Weights of a small image autoencoder: 50862 training examples.
Rows from block 3 of the encoder of a small image autoencoder, named by matrix and row number. Rows with one number belong to one channel. Each number is 128 + 24 x the weight over its row's rms, rounded and kept within 0 to 255. All counts start at 0.
After each channel's rows are labels from the 100 images, of 14976, where the channel reaches its highest value: "colour at peak" is the nearest of a few named colours to the mean colour under the peak; "top examples" is what is common among them. Only what is clearly more common there than usual is listed. The data: cartoon faces. In brackets: how many of the 100.
# convs0: first 3x3 conv (encoder.blocks.3.convs.0.weight, 160x160x3x3, each kernel summed), inputs 80-159
# convs1: second 3x3 conv (encoder.blocks.3.convs.1.weight, 160x160x3x3, transposed, each kernel summed), outputs 80-159

convs0.40 [145 145 123 104 130 139 108 102 139  84 140 133 166  89 149 127 136 150 116 103  89 156  90 154 148 130  98 102 129 112 140 140 177 124 150 130 102 136 129 127  93 143 105 140  95 147 134 129 118 122 139 154 155 124 128 135 171 119 115 128 117 145 133 111 135  80  95 151 177 134 153 137 154 104 105 107  94 112 125 135]
convs1.40 [104 136 117 126  97 114 137 122 116 148 166 127  84 157 169 130 128 119  98 139  93 181 118 106 140 133  99 123 149 155 121 142  96 140 106 128 148 156 128 121 135 146 136  82 156 109 102 155 147 138 104 137 147 120 144  85 151 138 124 135 115  94 149 103 106 102 116 161 158 158 119 152  85 129 160 119 162  99 137 108]
colour at peak: white (70)
top examples: white hair (30)

convs0.62 [ 95 145 113 149 184 152 127 102  83 116 176 138 112 175  72 113 127 121 169 165 135 149 138 125 162 172 140 130 119 135 103 159 140 151 143  99 106 116 140 152 101 165 156 136 117 102 143 152 138  99 118 124 138 133 153 138 108 137 115 131 140 106 120 125 155  94  96 116 165 141 127 118 170 145 130  85 128 117 104 135]
convs1.62 [103 153 106 145 168 160 136 106 137 132  86 159 132 138 116  94 127 142 113  79 127 122 111 158 122 133 128 155  88 116 122 123 164 115 162 109 118  89 143 103  90 140 107 193  75 140 157 135 136 121 127 138 131 160 131 124 132 117 136 110 115 127 135 113  87  85 116 141 139 144 144 164 128 138 186  90 141 106 113 127]
colour at peak: pink (43)
top examples: beard (42); black hair (31)

convs0.155 [155 114 125  90 126 145 131  96 156  95 123 138 129 115 164 191 105 128 110 134 101 111 116  96 133 117 155  96 118 127 163 135 140 134 101  91 132  98 127 105 126  94 129 112  91 112 195 115 189 126 130  82 132 122 102 102 107 146 106  85 120 139 146 101 156 123 115 131 143 107 112 123 113 116 105 156 118 101 153 117]
convs1.155 [115 108 151 110 111 171 152 135 125 124 108 132 139 142 119 141 103 118 146 164 131 121 174 152 120 170 133 105 119 183 123 174 118 156 182 159 160 149 118 123 140 117 101  86 124 104 146 122 100 137  99 111 132 139 135 118 157  83 145 134 123 103 156 155  98 141 146  70 103 122 144 131 153 158 135  89 148 133 128  90]
colour at peak: brown (39); orange (27)
top examples: red hair (28)

convs0.91 [ 83 180 133 104 156  76 115 136 127 165 119 100 161 179 182  92 111  92 120 124 166 110 112 109 132 118 116 122 159  74 140  78  96 132 109 128 144 150 120 124 121 113 114 108  82 105 130 133 125 155 150 140 121 139 133 141 112  84 125 156 101 129 117 117 122 126 142 111 168 116 139 160 120  92 127 120 169 139 171 128]
convs1.91 [141 146 144 150 157 139  74 144  93 135 164 144 158 151 113  90 128 167 183 119 123 126 124 113 113 167 122 121 146 123  79 140 142 136 108 129 140 145  95 130 148  98 116 129 126 128 130 127 130 135  98 109 118 149 118 128 143  88 139  90 114 134 144 134 178  94 140 129 116 133  87 143 100 121 160 173 100 113 134 107]
colour at peak: black (82)
top examples: black hair (32)

convs0.27 [ 95 103 114 105 132 133 143 135 143 135 155 169 149 144 123 120  73  99 137 127 115 157 119 134 105 126 141 122 114 113 143 140 131 126 103 107 152 115 147 139  89 116 129  75 143  81 128 100 106 153 182 167 137  88 131 131 126 130 141 102 119  72  93 159 138  92 112 113 146 112 143 120 144  95  82 116 151  93 126 114]
convs1.27 [ 94 142 127 146 143 109 120  94 112 129 118 156 120 126 163  97  79 114 109 155 119 145 141  67 117 135  86 125 132 153 172 157 130 138 141 154 135 160 114 144 132 109 145 110 110 102 142 160  91 111 138 136  75 131 118 182 115  81 105  83 137 133 118 118  93 117 142 142 103  98 110 133 114 166 125 116 106 115 129 110]
colour at peak: black (90)
top examples: beard (41)

convs0.148 [143 125  89 115 150 122 121 185 102 162 122  92 159 139 160 118 157  97  94 137 138 158 119 108 122 134 116 143 193 161 124 123  93  91 135 125 136  99 136 140 126 161 127 132 102 176 125 132 128 108 105 153 141 117 130 151 142 108 152 103 145 146 134  94  92 114 104  96  93 150  90 123 136 139 161  67 168 126 128 117]
convs1.148 [150 141 110  78 156 109 133 136 146 172 104 153 135 121 111 148 114 138 106 118 116 128 121 129 171 162  72  95  57 143  83  99 118 142 112 110 175 142 113 108 138 179 113  99 117 123 140 119 142 120 134 140 116 131 129 128 137 124 112 131  91 103 124 110 137 170  92 125 156 132 151 144 164 129 133 145 152 146  75 103]
colour at peak: black (64)
top examples: black hair (25)

convs0.100 [142 167 117 157 128 163  97 116 110 102 117 123 143 148 139 163 122 134 167 162 119 157 136 152 111 145  92 117 113 142 110 154  91 168 145 145 115 125 107 141 138 110 107 131 119 181 154 132 122 145 138 122 156 110 155  57 150 131 114 139  80 149  96 117 138 199 140 139 126 108 141  99 115  95 119  94 149 132 167 151]
convs1.100 [110 146 127 149 115  99 153 128 148 118 129 179 157 126  94 160 147 139  98 135 131 157 137 117 129 107 117 114 141 147 118  99 123 112 137 130 151 122 129 149  83 128 149 152 109 164  74 111 176 131 142 130 149 106 140 133 133 114 139 109 182 146 155 157 110 155 156 129 157 117 142 170 155 143 112  91 130  99 119 153]
colour at peak: white (61)
top examples: blue face (39)

convs0.128 [133 126 158 117  87 140 146 124 137 119 132 115 137 136 134 135 132 101 136 145 114 102 120 102 117 121 141 128 118 165  93 142 150 145 130 132 116 109 127 120 165 120  99 163 161 131  62  86 140 123 158 104  82 124 158 166 116 147 121 154 141 108  90 148 100 106 137 141  98  88 124 142 154  89 153  97 157 131 116 119]
convs1.128 [141 181 107 105 111 134 143 153 161  94 139  88 123  95 124  73 116 152  72 161 115 140 138 114 152 122 120 132 132 117 162 174 146 114 144 140 109 115 160  95 169 107 125 192 117 165 138 160 117 138 122 142 142 109 122 159 157 128 167 136 102 116 120 184 164 120 155 124 150  89 134 166 120 119 113 141  91 173  86 132]
colour at peak: white (53); pink (30)
top examples: white hair (26)

convs0.156 [114 113 134 102 162 129 101 176 137 130 158 106 123 137 160  85 139 148  86  97 151 134 114  82 110  88 145 124 121 112 122 138  68 137 131 112 114 142 134  99  80 127 138 108 125 111 130 145 188 145 103 135 110 109 148 163 131 151 159  81 101  69 111 129 110 114 110 124 114  80 121 116 107 102  80 115 148 126 143 123]
convs1.156 [143  96 143 130 132 111 140 161 141  93 145 137 176  79 100 132 181 107 150  99 161 143 127 105 126  88 167 155 123 134 107 139 111 157 140 147 137 114 169 125 132 150 170 132 128 133 127 133 153 110  78 174 150 130  89 168 138 127 123 126 135 128 117 117 102 134 164 108 185 108 128 114 150 118  95 158 140 187 146 146]
colour at peak: brown (52)
top examples: orange hair (26)

convs0.150 [147  80 125 125 117 120 182 142 128 137 167 118 101 138 115 142 120 162  98 119 130 107 134 131 131 102 117 103 173 130 122  96 115 138  85 118  89  99  88  96 120 140 140 143 130 118  67 132 125 138 160 118 122 173 109 119 130 128 103 109 138 126 128 165 125 131 118 140 170 128 177  93 102 108 123 150 141 144  88  90]
convs1.150 [126 147 126 143 128 126 115 173 131 102 115 125  86 100 113 185 108 164  74 140 130 163 168 147 164 126 137  95 138 157 160 117 150 111 119 151  93 150  89  95 132 131  89 114  91 132 121 140 168 144 160 141  99 151 151 143 143 116  50 139 102  88  84 137 132 129 130 145 134 142 127 129 110 164  75 112 138 118 130 141]
colour at peak: black (86)
top examples: black hair (34)

convs0.23 [109  48 149 110 128 127 143 122 183 131 162  95 125 119 105 167 146 156 158 143 152 129 141  96 100 133 132 123 102 109 193 138 147 136 124  67 155 157 141  88 127 150 107 132 114 106 103 156 120 143 110  94 117 120  99 130 135 102 143 100 116  96  94 170 137 171 141 127 112 118 141 134 150 118  94  90 154 117  90 141]
convs1.23 [138 156 157 162 141 119 117 105 104 143  71 130 114 142 145 148 112 151 160 150 113  74 117  57 162 139  71 134 134 122 134 119 169 114  76  80 129  92  99 113 134 113 133 119 115 123 141 101 165 147 160 130 128 141 117 129 153 103  98 150  92 100 124 154 120 129 126 107 108 120 100 101 143 118 109 130 121  92 109 121]
colour at peak: black (38); blue (32)
top examples: blue hair (38)

convs0.79 [125 134  95 117 123 158 113 111 130 163 146  95 110 122 105 131 135 101 149 134  97  97 123 168  86 120 164 135 112 125 150 105 128 117 136 157 138 120 122 134  88 150  78 148 140  96  95 110 102 121 153  84 136 118 172 155 132 141 140 133  85 131 126  83 121 127 146 100 131 117  91 133  99 143  60 103 158 167 102 156]
convs1.79 [131 168 145 155 104 145 125 142 127 180 170 138  81 180  87 131 131 129 149 126 116 138 136 180 147 137 164 121 136 111 116 149 129 101 129 133 144 109 145 147 117 142 149 100 121 120  57  94 110 136 133 148 151 121 135 135 160 126  95 158  98 112 123 141 119 149 143 120  59 169 169 148 161 119 164 106 137 108 141 173]
colour at peak: brown (49)
top examples: white hair (29)

convs0.18 [120 133 143  92 119 107 118 149  75 170 125 130 122 148 144 116 194 133 146 161 163 130 109 150  95 126  91 138 139 136 123 155 173 129  97 116 167 109 121 135 137 186 104 148  91 112 149 128 112 153 116 126 120 169 114 133 109 153 137  78  90 122 122 170 120 102 162  76 136 127 150 123 155 131 157 146 130  95 106  83]
convs1.18 [174 127 142 141 156 108 179 124  89 178 113 119 103  89 117 111 124 164 122 141 145  95 141 132 152 145  96 137  82 143 112 133 177 144 106 118 189 153 160 111  80 137 107 122 115 156 141 183 109 176 103 115 118 131 148 137 126 112 142 128 140 146  93 138 132 133 119 132 135  90 110  93 135  98 103 128 108 112 110  93]
colour at peak: black (46)
top examples: sunglasses (37)